config.toml
model = "waveform autoencoder"
dataset = "simulated modem signals in the audio band"
train_examples = 78125
input = "waveform_16khz"
bottleneck = "plain"
encoder_arch = "transformer"
encoder_norm = "layernorm"
encoder_norm_position = "res_post"
encoder_activation = "squared_relu"
encoder_mlp_ratio = 4
encoder_head_dim = 64
encoder_fused_qkv = false
encoder_bias = "qkv"
encoder_qk_norm = false
encoder_parallel_block = false
encoder_inner_norm = false
encoder_moe = "expert_choice"
encoder_drop_path = 0.1
encoder_num_experts = 8
encoder_moe_every = 2
encoder_expert_mlp_ratio = 0.5
encoder_experts_per_token = 1
encoder_shared_expert = false
encoder_wave_strides = [5, 4, 4, 2]
encoder_subsampling = 2
encoder_layers = 6
encoder_width = 256
encoder_positions = "learned"
loss = "l1"
latent_channels = 64
decoder_norm = "batchnorm"
decoder_activation = "gelu"
decoder_padding_mode = "replicate"
decoder_widths = [16, 32, 64, 128, 128, 128]
decoder_blocks_per_level = 3
decoder_block = "basic"
decoder_attention = false
decoder_upsampling = "transposed_conv"
residual_init = "zero_last"
optimizer = "nadamw"
learning_rate = 0.00087
beta1 = 0.9
beta2 = 0.999
eps = 1e-10
max_steps = 4900
batch_size = 128
epochs = 8.0
lr_schedule = "cosine"
final_lr_fraction = 0.01
warmup_steps = 490
weight_decay = 0.0
Rows from block 7 of the decoder, named by matrix and row number. Rows with one number belong to one channel. Each number is 500 + 25 x the weight over its row's rms, rounded and kept within 0 to 999. All counts start at 0. Numbers have three digits each.
# convs0: first width-7 conv, dilation 9 (decoder.decb.1.2.convs.0.weight, 128x128x7), inputs 78-103, a 7 kernel for each
# convs1: second width-7 conv (decoder.decb.1.2.convs.1.weight, 128x128x7, transposed), outputs 78-103, a 7 kernel for each
convs0.74:519485501499506504491503519539530535507474520501465490495493528504491516454486508505509516483501448516527519500507549506516506521523465466519490499487524496428519501528447490516507552525472522489479536523493495511508516503543565477520485478511514486500484492511479492456506506508503511487521450497468496519489468462516468482396528500523486489524456491522483484462506513498499550450502492507480490495458498505445508470475474507531558458499517447501518497535451410513494465503502499492506561533503499505510521472536526533516497487493501459483495484
convs1.74:509528489496503497527479507485503512462483515491494461443540505518497528553491495498475505517517503468450479499484506495478502499523536521530525505516485494508507494463555517509546470546530518516519559513513512506482486479482492512471509524545497491518511447498458510528445527481509484527497503529530498491528486507509495481518510499456522486501521494529481498513501506532480508545483500491505550493537500452458535561514518497504508500505511500490460542480513526495489487509449498484530477509509517487509472469462429491504481539484478498498559478
convs0.75:521508488498495505491462515492505540482493504540523483486543510503494521528486507512485484500571500490524483492420494473510506530535540464503511502490479543545475506473505531469535478505499515474453523487518496514510467512492490507537476513501505526495473455503476528497512539460517495501522536485490500481519502547526520497460498482515509510481466472507500484517486492518496480504525511512502520513516496513434531523519476523527512485529510501481500488514482521486482493512533470486494456471468462493498526471483511518531504506512554505521528449
convs1.75:518533520480500500509529498512497500509520510486455556511508502466515500518438484494515529513435500496460479509497453519474496483505479469505514489535503477500520510490528481522494513492486476522478501519501519477482494512486488515534568523487522516512482479498475485502488512520468426491487483542497541539521558577518486502515508537499498540523529485480529464503511496455497539504535522551488525523476493472497459500522524488499452488535499537493471465473516451503489494484485503503483500519501524496511507516520526519515581527504491496466499486
convs0.76:455503531552497533463526510522504547482532470449484425498500467525523495534513483469501504469478489461504481498483520461502497501551482519497475491511489480542538452483510484500488474484501501493528547507517515488519472486509501519510497524502476468537519519544458502519480502506493512536512509440473455485513463472481535472453488490535514494476509494524501507509518482496526486492491542508542504483474507481563499479502463507525502488499528510525479521453487503497475490492522499524526478497509507497453501492517518475537502505482464474531484512
convs1.76:503512499492508523494514473482513464511490524522496551502531551505548527499545516518478485494492478508472486493494489466478461510458536488525517485523522516462500489502500503483472500531504499467514510491494479481468470510491489490522529510517508533493445466508454521464537507503511474497482495508523549525517563486508503517533514504522489526503442479437481498493505520514525521513531511511514502503495547493499544418511486482466504489492480505509529487498504499456504500459509479473473527524459520485506502514471504467491513541553532501527502559
convs0.77:501495454475482470513557508515508496488548527531544528485554493537461538463532514464445465501515532499540502486502493493487473484497473531499470480456512445527505517482506492498534514475463519522581521483539517524522504498544506497505489504447475512503495482513504489487497481498463472482458474508438505486451471479504498508468475497515516515544503490519498513477499476537527509499522524532501523471475486469467511489483524462503493490511500525460499444496488488493491496503506526513476462498532489484487512524492467523502489526491509500519524527
convs1.77:518512548536540507537514514502477513486494467485477494527484482534518509520555491523525522538486498508497487474486466473488455501485528494491521506510489510481499494517477514477521511485484515491488483501496540539519500516525516512515527538525508498515480491542556478512505507506540519529512521509435513556452509471523518482478491478496485487480488450481490480499478497480466504474487507557552515521525471525515493479418527492480541539497521543482539541523540522501527526495535504478516512501506514499520518483443512476481512510555484520525528498
convs0.78:488510494496500497495476520503496509487525524459434521488528504493521498536527482480529509553513503490505524539486500495496522515509491481503499475531530502463481543511527527498511484517511491509499499485498484517498503565499509528482493527512514525483486508485560474480487511476489471531462487462482505498512483526511498488519485490541523519476470531484466515501465488496504519451494479487497505486476520438425487513489495505543481523485520490480490484457473456511525497542516485490495507499524499482492501491466526490512465534470502461500507521
convs1.78:516517538506487502495461474486474439480468528503527549505528501512510485497502502507456498471476521478473526496544499531494496502521505493510524524471490499423481474503509530495485502521541535530499520507498478542522514514491532505462464500498507496456466530494485482490484467511503490489489492505516468445512535494522498458515499516506549501483541504506504516531515512486511526502496486469502461485500497533500528543525507517498473493485511516543506448490503496508516478506491502525496540539544505532509499544514535486492508501480515525515481476
convs0.79:497485528514481495489517486491533539497527493501495470529479484525517504550502521498501487484486488497500475509511518493497515520474467530477528480479501505533496493480489511549495511510512497502513454519496496499544502520528497531503479511536478508530512507524531532516520514486527513445433485473482473501456495508513475478443499437485519471557500493530479498505481442473477511527537504532490553527506506522520557473531499522512515483522495504478478530487493506494512524534509489509459481496465503519479479509522496529490474528453482525501465503
convs1.79:510509507498500511506529493499507467529479511513501475485507515497505462500542446495503473482459512513462499483481509479476468478471504470518495497496508519509524507508497472485498505509491463463486491525437466497485448492463502497508543516504506500511486498556485488494507518491519516506534492482488510455491504509484489502512505505494490478523458539461447505505514489495506502530545522522486525529492538525491547458517483479455500463478505547516493492538495511493484479466508466491495490534516501489474536513481507447526532460504497492492476508
convs0.80:502480483502523486486507454461509471487540508478493478486496482481559466515454481531490515507497486542535475490527439498448502480508498465522495458531517514467506526488493494485524515497495541460517447483497483500492507502511512446505503523542492564530504497494472528531473478510478467468506550528506534528514493515473475448537471509459487504507489505501545517493481504487514499492491512529528530471491488480466464474482504503484449517486528476466521443491506491496535485540494507510513505468519513466462518467501500488526490498517487405514502536
convs1.80:506527517502496505503451506487519526517499473518450484478456473504530467442518490497488503469494504527499479499478482487493487515504484504476517535500499499481496496500520519515507517492506469499492547490494490476546539522517482507497472468491496493485489543512499482484545500516505500464484506530482516519532510500491482497489498507478503512448514491533522460498470476505481497458491508506469462482491521551503537540490467488525500480456491486505556563488523518495486520470495514486526519497528480499505461525515485505474532494499461485426499470
convs0.81:457489507496531496503520513518498487518478468514507456476436561537487510440484540515503468522499515512484494540515490528510504499485531562512463480450477484530497505449504454509577526467497480522520525483506482510509500468496484511526486495494508556492465496544521524522514474532507493476509490527499494480493518498479473492414494492471475473469548485460490534488507435526509494455509487497539479493496474470475531512487483552508514518455527517485454565465500464494474517505497534508477502488533488488514490517473519498519516488479482485495507487
convs1.81:484482502497503507502509502527521488495496515479535489481519491454503431497504425483540517493525490543468490505499504476512512485496519497496505491476517470493477485522539497496504540504505506468539479509497440506518514536496510498431489459480488469517517517444512489498527499515510560501485528494469549505530469492516526520537498478506488482490467459453490545529524533535510534491502471464473500475493505516513504496511528474529509507497494493516521521527567514485506481503518487520491479491487512529498533508553526493497515532498454512473525497
convs0.82:500495493522479505424489496507503487531475487476505510517506503489530521482436496504493497479466511495499509478481457543496506536549517500547496487464470512488488523487493502513442527518493484504479488548451457513517459514492475499512520481524564496529470452459474480473534455505486485520475466473498527552471479497444432512470466475445513534515454467509502492502547460524496489459504534484494483531470499524535518464500503509529479503495523464459493480483473495508516526496485477504496477454461472551471492548477489524472530521509529471493509470
convs1.82:509508511502546536551487480537473475465489537438518486500479464506538501480510499537450512473491490495544483505508471498516509497468515498461490458506517504518532480501534489513527478542502510488488474443501511518527500524513529512505502472524516459492506483521523507497492524524516550497570531505551518539553445495510489513496503543503504503488518558499517502507520504477483500530514513523511493524450458486483519468455517537486535508538475493523558478522489491499509490478520492504479529550473522517539541489519513518560514494477466493500523454
convs0.83:488498549489531532507542491522526487505469504543521526482482542501485477458479503562520467438470503521513472477449428511484472525519499534523500500492484485494512506487504539496463501499487506523519509540492482514478502465506518462499486501457457509487458509540462536447503493544550512489525471507445486439472519456499513478515492503474477488524472491493446498484473462513498481489452485504524496534496540486462467445497529489522512516536536491496516494449536464483487488490542493474493491538511468503500503515477500475503521498495517519529497520
convs1.83:495492474493499460510465505502520530488507529448481503519522495516491494490499506543470481488489483470500489498518496485511502546484510483494510489507532514516507476516528467521491479511525518480466522503475481500495503489535525473528522522511536509532494508533577456453470543478508490465527494499498500520494509529511527520526530510487492481442499500496516495489483479499488494498480504534529518467502496533546507519514495495513466514493525473567536518509488556482487498491488476539488509471481493488502517505501507570483453492527506508495520536
convs0.84:489442496515537466486508514490514514493499511527479506501487477524538453487440505486492498496523493467448522496483487479467492531520522462508520491519505523479504503494487513469506489494487531487458530500496482491465523525493502495482515505473481526487522518515481503534519515489482446529514497488520490471547482526495462445541482517476517491474518462471501474469555511473487513496534518481515494490438514515460512476461507512493534462488517524489486557495513469550507496495490528496491513494529494496471511538490536531556538492493507464513466482
convs1.84:497525521527502502522515507521485520502515525479494475507516508507511524590445475459525549501487526493548507512471461516500500502490458494542521534539497513490525495504537486506445522560514462550520526495516515525509544499488487523506488524502522465465510481487482499494514508493495489488503509480478503505489506511515476521495514512456526518493518493521530485488483504520508509497509534511505484491487462454462513519457519506489482511517507454522483481499501501504523520503478478495514526529505508523495440455481492493432483524509478530535536509
convs0.85:495479494484543497511517477501510502472492478492547482502483494496504500527481518468533528482483529553508480521518471512535531547467490435487486495509513492502514517458489489473490549505496484500525508512506494529492494488469501509506505476539494474477486494500495513441469518501463513509511487488504497534507499529553465532477424517494513518486449509484504506490462497500499495507521489468471493536512538516492517498497467511495466491495539482482521533498490463482514473518559494522469483514516513513522517499526520528488469540452480486478459511
convs1.85:474479464506482504476487487489518548552488468505503510499500515509520487522513493515510501512510521519522513476509530498516458501481493519497494508466507519504523486538496516514536478461442490454508476497493487501514522506464520514472479500507520478463494518470516479561493478482492511449503508519461533535463453451474515493509545510493514457508504510488493535518524487506493534505515480498484531496522510543458483457489497454471485484472467558500539477521553501516480503525495511486492439463493497506466474502458478472466516489515504493515519495
convs0.86:486493501535556471492507505530496549486520484519502561519509498465481498507499460487515499520470496492538496477525521506466469544506567508552540502509443509425522499489510446489510522499471524504468508490471506500490484552500483506502519515553509469497486489492487535492488500441479474439509478480456537461545493503537473472520491500471498489517483490499518531491491540485502468488522445480524491533525498496453521501494483494462546512480471503506476498498474486488494471525507495541463483518527545494507472491442506533508516524466468496487479462
convs1.86:480476485487517490501475498485494475498518476461509440459509480527519531544532534536515476507525512521522480489490504508468498519490453535494496480521521510530492521492505492536526536517461532540532522541523509481514524458483535520445476485455435486510521516543561504490495490504510502468455495505473498502475527464535482521543541533511528447476485504504463476524483499478488486535493534499515519518493524515543519478471541492517505516494515508582483498500514500507513494500528521471479498444515489504490505485487474497510491496480534568561517511
convs0.87:493501508545469476518511474467540521515486496422504465479504453509519484501529488510461485495446507466498522533481485490497533485481511500542503486471497480510490528504480480467550495482512488465539525526475481510484485479467517496523481476445500493511499504455511530479493498522486544512482515466501459459476466511508522487480486473555524554501459500489531513497490518514533507532516510485462471506507475482467423492501515523519488474523519459482500540521519483531536498516529504462503507492474484510500492495537479499509498499463503509506473497
convs1.87:491506516515474502493489483510521496465511457473535527499533534464473436454468485467511495479530518527496507523488557517481515479522505495495494512508502517495507474499524483537464500524504482504495457517506513501513526508516532519476458493497531486474502497505517481548468478538538500496468494509486519467489492447517501489531496500460512467504523479510501485478489517479485472491491438528501525486495490481483525473504483519496518509530532516518540508475523535493500503494519494509514517512504490493525469518479535512462526496486473503492522496
convs0.88:494504489512451526496484482477511465463488503475487478502528478493517486467485504524488482505502492465468509472477481460488457500494520514477487472505479489603485508464508525525501503537520478502544511495466504539501483461481525512475539527512518505507499487531518513470493525476464547486502532531504474489491484509523474494507478479489482503501481540518491489445476499538495461471528527515483482491518461464474538445461479547488475488501496499529528476524481499505502505476498541483454497500443506521511488509528459500496477474535500569485493507
convs1.88:500511488486533480500478499495496503488483474475414487499449493488513520511535495563502518554482480526503501538503507486490487504521498499499526499488499558511512499473532479501531541504514487463454431501470517487498495508509482504488500523480491491461511535541540521544534490517568534523500504496447464540503506516493479540461483493480515477473474427464505537534526493503517509499524545520487490513510500518543465537502495517520461501471471512469433528517523530513526482517476477501484505539529513488470530482499466511481477449516508470498439489
convs0.89:485499486487479503494494509494470550525515494492473473452512477484538476508518516535501523498505477526524488514493473493469511507505488536488439477494516477564525535503468501501534504491504495492531485497473501483493467470470477521507501510503500497501473464445474513481504489498498441503487478482480454476480475490514492474512525509504520537511515463484531507521470508505504513476490471508513493489483474498501465507479459487535463472461502530509513536524479517510474474469486491509506494440414484500499498496467433486465514488492497508529484510
convs1.89:527517548523527537526523515491503505498492514491518525563522500512483537498488505509493476505505519470464493499482468502478507502484495502508504490513472511511562492494523533574523579513501534492484461509492544508510525518534479520494503494538492508446492521541501513486528493519507494516504505495528490511494488507512486492533468499469551484493472454534482505511483488451508487531529543508482567529502512465497513473519539544516537541529489522463426471535504508529505491482522482450501510519542505553535484441500429444516478492541502530477501527
convs0.90:500497505444534480483486503495484497470507505473504484488520466515506497487471537500497472517535508504494516483486478524467512483484476556484468498523484496569445526519473482493427526529543522522512516518505505494506527500544494539508467492465528488462490478499525457480516522435465558500506481464472496425494478495506512493471476484511486477484469504484499484517535545485492524549484483452508528535473511527452455536508519471513492411502479494506521475485501505521508498485486504496487500503539489539480490478526519507514452486527475490484489510
convs1.90:507490491506475491519478500495521508496505502494499511557493520496503523507508473539520496490455486499457507496510484472509521515522505522514517463469516530497526480506518476501492527493503488447523488480512488484461491491513508486530530504478485523510520553482514518508513485491493475484472484518504496536526484504498562523546551500518467492459473469459475475488494496491513492450506530486513467517478548513488549457551504493513507540491522535510526502457535516489486498481528452493469513485511487470506491498461513484486531523499548477483524482
convs0.91:510520486522508472503485495494497517505506480519505481536480518500519520508516525481490505520515480508524510503481526496471488514484493512472543530484507530490503516476496528481511515507506496492505507507526492490517500549522537480497494498534496517507502532513488519477525482490531453532506533534530441489494499492457455481413504463441504510469530455519505468499472430496470527522499512529528514519505524488486471519521504506513517510497518518490492587517533486470474516543456476506503488469485513484493484464504445494479469488509469443482501521
convs1.91:508507483498525503519513463472508495503502539466522531479501519494507491493560463461485515492507530481540543544516504513526506536539549512512527528529484508537486499513466489508529462489506509502492478445514499482486504496486474509497494523543482501501514479480477504508503491481498513482467475523508536501503505515510504465505474479497497481496470498500473500515499500477496487506466482489423502481521504519540492508505507494512508541496476488562516472517511547473504495509524470512489505501467466559512559544463479517480529506499480533507531467
convs0.92:509527480525502505499489520524535502481519521507464505493505489518463512525505464516499506510489513511510494516493527484508506509483530502467485508507535483467491489513512519503469514539496511495518527470536530444471449521504493494539482475527519475495543502509568518526508455483529519535495480523506490404563523544447497476492493482517472551496515498508513512520520493474493531536518475473457481526533511502480481491491478513504481497484487487520524480495494509500498495543497504498559488491553473519483500507515493511483505512453519506466532455
convs1.92:470495489484516503482488506497520449479510506491540517521469538468526462520493485511531503506517530491500500493479504493505503520527532508532514499517510519499477523488526507482526480460511467541482515487526508482506498485507495537457563508497468471513496475496480484487475485521504456505484514508459521541498424513542501528527526556495472469462480553466475509491486490524506530480528526431524487514489487512455537466522516480503514455504526508471475534493510486503453465505452511495474526480513543480496521514539461540524547482545503534495507500
convs0.93:497486507502514497492441506496511515499494494523453524509493503503505494500499516483511513521473516474509478470466538478485505502517496470467506554498514499484538506494525520487511509519456542478503485466457480478463513472502500473544482517496501529479514488483465511489505507462528432505501510522526504519508450520492456566513498545541469498451506503516533495560543497461500511518473504486533489518492500521536491515517531470469434452505542485515478500506492535474512485526523498436508498545448487491538516449533448469503517504516482426508497521
convs1.93:524474488490481507511506517498480457511492515449460473469502498520519543473487499488481533533484513480470500499494501491528498494486487484520488488540514556547481498481490507488488448518484556510557517495515524511540508476486488553555474487508488496498450508488510550456503503504543502514464488517552490488498496525518525477484492478532505469489464511470478463502522530487465459461512507496536491519533557479540534529535499513492498544498500531476482511510510484512499518487463504512529505486532500508516497493427442502511464476444488507481480465
convs0.94:497518512484518485467475471504509488478536524478466501464512470513530462450493515544526486482471541500506439495540512485482461481492511498524501495465478506491529470509507496542492511501529496508496479492515492492477505474486550507466494526521487447476480506540467510547532534513509484472500575526508497510529518515501475511505500483517519497527500504561506506530502510489529485522501491513550492486486468438467490472514495501471520473529517498499459477495517500471510489479519494519501530496484461474481486495533516497515490493491488509488493479
convs1.94:512492528500521552499510501518550496545482468474497488488465435486480523487554500474510508515510480525544502489431443470459476499489510502492490545505534513508519491526503479487490498505493489503529503528525511490474476499507503469483522490461483513477474503506502521498496504480488494490532469502503544510533481491488469502496512509466466482505508495473530492505487534516494509477484499461496474478510511487491482502495488477504496502501460526509522539529474521500529514513499542553536509524533535540501460443469451494479461492508492495482488483
convs0.95:493493472457461552481540472531491498490487521510453459450509499508497492493513518510486466500492499448438506454519467513541505456471513491449501441457480514501509477520495526527519444480505483479493512496536495498527501454492440481526502482530487454509512503512542469533536521452517549515527482543514524497503536549508499494454539475493503485521484527470529497520527449527527485512505518481488434494510510465453502518504502497473514493509499499497508484523472493498479517497541490490490524488392521486504525480455482519481520541513484517460459510
convs1.95:487519508489540482537505496496513483485515462500495502517498495525486460529461506502499516503591512510560469512509529524455495530494559488509521499512501515504463500491532502453497509529479521499511497495517511518486494489520525507496466515498467501483506479526551538502523472527524493508498546516487472512531494445512545529527474481525485471447456412492496525491538516512504490504479481506545504512558514507527497531469511494514484507521494550520497508511516487541482491480486510481481502487527486498516477479525440499467479488510488494530499483
convs0.96:493514517528481513489509497513510513477436503520516530468500481549511517478497520508493510501490519472503503476488536485477484535595530487471476493542513477471484509467523451481507541516489503517522485477461485467527501585478527517482501495508494472487497482533499533484450524501484493507525502488486527462507462462496492514474507518497456512503465506467495495461490462498509492496492528536485501487510551525494505515487485474513527492525442522489481552496515490522517499467505511506536465484594496494481490508505484527549484523489536484502514490
convs1.96:497460499489505488510476417518501479507458494482523480466508487528510536540469516444507496510470522477446478496507499487494477497517492502538470516496548489504522514527469529440500474509520480477474494502443450522513500492478498490497492544487485535473480507468519524494553489512476518467473496500504534493483484548493514508484507490497490457507440477454428514541510534526537495501469501453519471461458480508535524476508531498491508515506549480467492469519440501498511526517521483485518474504527505524533545507507521528503533482540490510488490479
convs0.97:487495508553512497518461541492512513521500496465493515486473479508487521445469493485460510482551482522495475546453507490495535480506511555512512523497504499509513514479496488503512484486516481486477541549477479464521506483516484503519483482520537514466515509536591438506503489480500483486513492507455511527491493480506467460453463466433506463502532498521502492501514482476525511510535515494502498497493495490466458517471491504469479501512477470465509487526465494502465499479467513526473487464465526484529518547470484523501505491527498430479485501
convs1.97:492503491499488510506536459476492515507494491516469493544561478482500486531479497559522517531526518506510500503531517485499495474497505528484481495479508527505471478526476504465527515510556518467476530468519498530500520490519542502481469523508479486479474520505477509466487506496530531509494482493476502574512502534547520477544528515522492504486514501441481516513524525523508514475488490520492485469485497549580540461462511512523511488493526495523410459516522544482504503477501487513531507477511470508504514548489563502540528483512528520502466496
convs0.98:543535542505513511528474493566553556518510518546513550491465494553507510507483497511470498519486464469511508497427484452517458482512504491540543488514532476523486507510522509483496506478503487501531504493507463496496474499547485507512464507471470490510462473458464494464501507524473480511450521490492532523510508494490526539502516465483531551467544517508495498485497498504483533564486498499496473509544535525497498498493488481505519494463494488496477490512501479484478513524571545513502555487536475494535495486498498502517500500479460542528503485
convs1.98:520511481506487530519487494514513538504494535517513519518531511495511466502493483511438483502527534472454492535554553535492478498512501489477503525515524496480492498541515516518467505540509521482474453467533506512516511503536493507490516462483494469487517555500494499492489492527471465454504535534563467480481516522532499495513493500512508502545480486499507483513514502517499512469463510483489489474474517498508513492491491515465481457491521489536523519506535508496473512535517480461527506510511517531506515493493481468495470533516512497497531534
convs0.99:515520506505497494501515508498518503494529507492519457516528527487491500496527487521546533527545447556531512479469546509459457481498529514479503501503464524511496494527482474479456474545482522483515464528525494477475481491487488474442501499487525472515482493496522514472471512484525501506492485489470456484485474452524514522462439488486494456456522481497478526466557489487518497484516485557487477513479485462474516516494526531475500521499489483515482452509498495470545511477500514488500470565453490482514511473490534501489511471506517466514511498
convs1.99:512508504499522499502513484477505493487502479568507529495499545489489447524501494534462477505485467469459493487466453501485489476540515515501493480479471489494485489473529491520578499517513494507500490486513506496479521490502499477487516520508528511518525483503522472510463505503475489512497503523537519484478559517487490489471492530516506515530495498503491490507480478495511502501535492513485514498501509558457475475508508509535487501513509519460478536502497445487453501463460480491514485513466539524507486559465518522495505567522541481537598526
convs0.100:495508529418504467508507540564486521457482475500499548495504483497502506488506519517541447535499502536491479550506491502481524496525499537488529531519522437550535510494530525531483508516536521522469476500519520498463529479484516489485500505474485486514539492530547501531483507517532558517527469504484515445480516504524502556453496522501521525455463477483494474494494477497498508525515519482491497466462492534453522475483474476483509544543472497492480538506459491488510508473476506496526490475499531523492511516505505532490522508498478572526500497
convs1.100:504486525489502515499512493488528504526494513476542538523479498479525536486522495517512513502474490510500505515469483501513485515491504490490511509437494474462499476534499524494464478451500485454486467482515443491530500488501463489483506512523582497500532513528466494530509507534459498482481492509435513503528483502508483533504508482511504506520485551494502484525471478497516534473523493474523474541470454442494504461518505502522478496502476507475490510477514518506504477468517489504471513509529512492540534435495495517522491491499525513448523453
convs0.101:492519532445532531523521470536513444539481507512518485511508505496530447492529502493489532496499487507518499490529397482490523525514519460486510511499502540439482502501497493494456544492553502487487492491515497526513505482504521511485509508564474519498500479486526495517501494516480475473497511541487469529473520476531517523498448501531479485495421494472486496488528463533470492504524497537480516526498484498517481481512496518518538474448493508498493475487474485480477521507505481496471499483503517500477469499472433526498510492488490493499508496
convs1.101:475491491495519470497500487494492494479474555513504493483484522481478511443505536542479459460508488507501505511522529546502542502453522498487501471502479533520489498473476501505491446448459529510506463529537513503489509521479492438504529490505494502529473539526516535480506478486490496480485506494488493523403530475521513538500516543461545499550466542560516508471505496484515501507445571493505511519522520501505495463505515484487502491470487477509540462519486508492539507542503495543463495457490518490503570501525511494548520531492480484519493489
convs0.102:487511537480481500536520494484498504501499501475515457490509461500548526484530470562510501507499513519513478473483457486447461498514477515459513510526491540527499534501505504496545478514515502475496492487502513496510489484495473502518505505484533485525522471557572535524489474516517496510510507467505518517513464545537460525469492539477497449513588521500500484511485584505468524556494497509502534487469519527491537481508497505499510449447505458506489505486465487496497484502497493501496477509466493488476481459485469474521456526482482540495490507
convs1.102:528516499473503536508525487489510477507487546496545470489482508493532444492537467492464433464503443481477492502492494498475500496481517500506515485481482480498462518481531472499489501501478493435457521495511442476506485486480445494462512522482508474508520529522508481528522491487501519497511497509486555516514478482492463491518532504507456511491524522473507489537460507498483527477549497494499469532523509575544514505515551452511466510528466566502502546498565514518464484478449513471507482492499521474508523524548507563528555466495509459489498499
convs0.103:487464517516541492508484494498485497527537469514508528493492494507508501563497493520501520528536540502540475451532551472454477484483543492492503510456503514480523502483497519523509530519522493481484494542534520506487500495507527507491533515550487575516496509528539485519547513513473532513497465480492506491492469477468519468576494469505519526480376482524499528504521466486518531522537522489524530523492501505552492503511506501549495504480479465496437396484491484498508477492531499464523499512566526515500518498510496504474533516496518489466520500
convs1.103:508498495530504492504508467488488477489496529491509471499506492496485456526463492507479457501498491488492482476518491521488488526497533503543509486482504502499506494503518544515517525509489510474488483469499504497522495472453489496500480479528505487493489487500468531486444503502467508467506491478527473491523500521508530514460480489502509509531476521542464495508500516513488499489521470511502497522457514519491504477548497509509503460505519504512526491501531485479488480493470487471506515527507431472453492505494506518500485490501500511532502464
convs0.104:515494491530505493512501507537493537545528502494510507451487490528502479515501492502491515545487534491537493463483482527471484500461494506494484521509515478461493516465508504505495545454474525453512448531501499470491503503490534481496471516493523515492508455501460511476463480480450529495506494474473462459515486503500512489502512502463533513465494515504516492493488485518533501505502521486487510537491511474456512445496511489480478502460525490536460486450537457480490525484482530510529497509521474497516507529521476492517527541518496493483537515
convs1.104:500510491516483502500511482512503497509487512482468507490483510520544514484502513483533510515500461541480508485454467448458469481487504529526503503487501524505488491516504531492515512498532506485532486524481513524475503504476518523511513475497464531531470516476551493469497503514529547514513514515513515529491539498469498518467459487483510496502469499526523476474510501481489488488501513511499501495552485550513521484481537482507510507539520496504509512509532521504469477467482471497522513535506482533509504457470456462512492487494471503520483521
convs0.105:497515527529481501513507469479518496509466490485468501486479504488509482526496525499503504535527489501485511508480444485489466538491511493463518505531494521487496514511491484500492492482462462537477493553490477463524521533527485483493509512580508489530536507543529515495457508551499537506483539473499518473480489486436501483501499454494471490522515483510523497492497535481461500519504540508517507512471486515493525497500514518477508495492465431534490508507486485505472470520527512462495484499531511509456453488492478504474519462507504529535519458
convs1.105:531550522521476510517519504482500471485480531533497458504489518445527511524453496505497497483487479491505489513488494480480502463488493489512469518451506486496479489500596502506509451537501546492519519520511510525519509488484512503508514482482486530484500509500423493448489449529478481489483488443472464467478483530506527491481511511531519505492505533515505488506508511516470481533499511507498515466444436464434468461491510517507512474513501572500536495526479432518464475467425511469529561539541496538553539503521503489540446506494507495512529508
convs0.106:471479535484482482487514506490503477484475474485512437451503501492503494541510522535486480514473492516505510523505500495495509514491491522531533515479483485501489498515519500509416517487459481505499500468498515488470511540504519510524492503477494467517469520493499506515497530476498546495498500496525505510519500510479477515534485475462518471498397498517484531536520526503523522514509481503501509473512506465522536496487514500541438489475477521504494496470504491473533457473485507495425462415522459480508506477513495461524521519483483477462493498
convs1.106:492529484520534515530537515487508516504494534510490496533520527504500490426527479540517503490548473500554515502479501466514514504516541502509470514507483491513465489471502478456470467499498466488502487496474484483495463495502500497478488495575489511498467484538467504440456490517478473488507506503521465546492522582483510491479524498500528586532515557511607494478516533479461459505508515531554521533519502514453434470462468482456463503497523502523528457513475495511487483465482473511500536506476535536540474483522527510518508439533494453554472519
convs0.107:542488528477504518486485488532490466501527502498455543513481486459500483467470458508489482495467487487510482489471513518481495532510509501496489494501494489505506481512494507463486492479514495512486503490492485483550512547506498511468505460466510479510499485511494517501494467500529465497462507496497520423513473513498457496566500444493490530524553499487521417489496512532458495485510527554528505458426493509384466445504521536513471506489531520475465545489552481533498509501508521519522494517509524494536526503450405499528528490486474498449491479
convs1.107:510513512481476493500480513504485482472516532524497493432510541511491501524478485497492539506486536462470507520482476463509490497535514510531498503538484502505515528500566507527515540572547525534562535528501513532494534509519505524500538493495501482498472487489474460491468494481510452519515466501492491479499476488518491483530533516505481513492517510477521466467468491487480476487463499466454464494543521517507534548529515530517517532522537459509511473445460497522473494479472478512525529523477494512511504513580525545506499490461476479501497483
convs0.108:494470477482531491525488480542477556516520474542493487491472507505458537503543465501517491464469483510483541476448542493519495483494472485439483510541489514431492528544478495523529456483496536485490500483506482538513531474503495541501507469534492493524502522478458487512519501528502510568536514498513520525478491486458527523453498496504523493485475523517488495500508503531495496508532438502429496489481494464510497483463546532515494458486535514444574446493487444523462515513537554508508534549427462516545498530506467517506533495520543458518512514
convs1.108:506528522495517524536499508487516495501513504489514466547560509523504503520466530504500469470515464501516485484521503499484489519500482509510516504456491476495489467485536497519493524504508464500496497492450491503493519523508542497504540481495521531549491512530495520509521495489476509484524500544544508496506513533487503464502490456475478518524483468492520470492484507450493487518463506501509573491496504510496530491506468481528535516495516515562551484548510572495522499518510499527461449451529531486443473440510462456467462528500491486493520488
convs0.109:494490498474489487466502487493533499514500477499490483508481477499519537481488506506496534480439504502510490492495551526500528507502449522511486482485545516552537506486500528489543438463516517491494485493513521482506503445514471491499496484487530505493489549516490538511515476475534506526461502495516492462511511496521544456401471484533501549505529503504511496491478413453499521546504500509513517513475460505493463512466516502493463506495520470478473537533463466536525503484509472502481477539500550478468511523464477480493516520471509480469496509
convs1.109:473499466475453513510529495465487481495485495499466510464480533494471540483494539561524519570537536524509496521483501543492514523506535482505498498521497525484514525470501520472504552450510487550495506532483534504581474510512501540492488494496511482482502532524548535480512494537494471524520515495536515534516516519495510525518481504504503450550544538518506500495522514465478474490475505521512512493523475514522496534504502487441456489505503477488475461525518526488512469505487485519507540439485452461523513501461475481518518469488488493492450482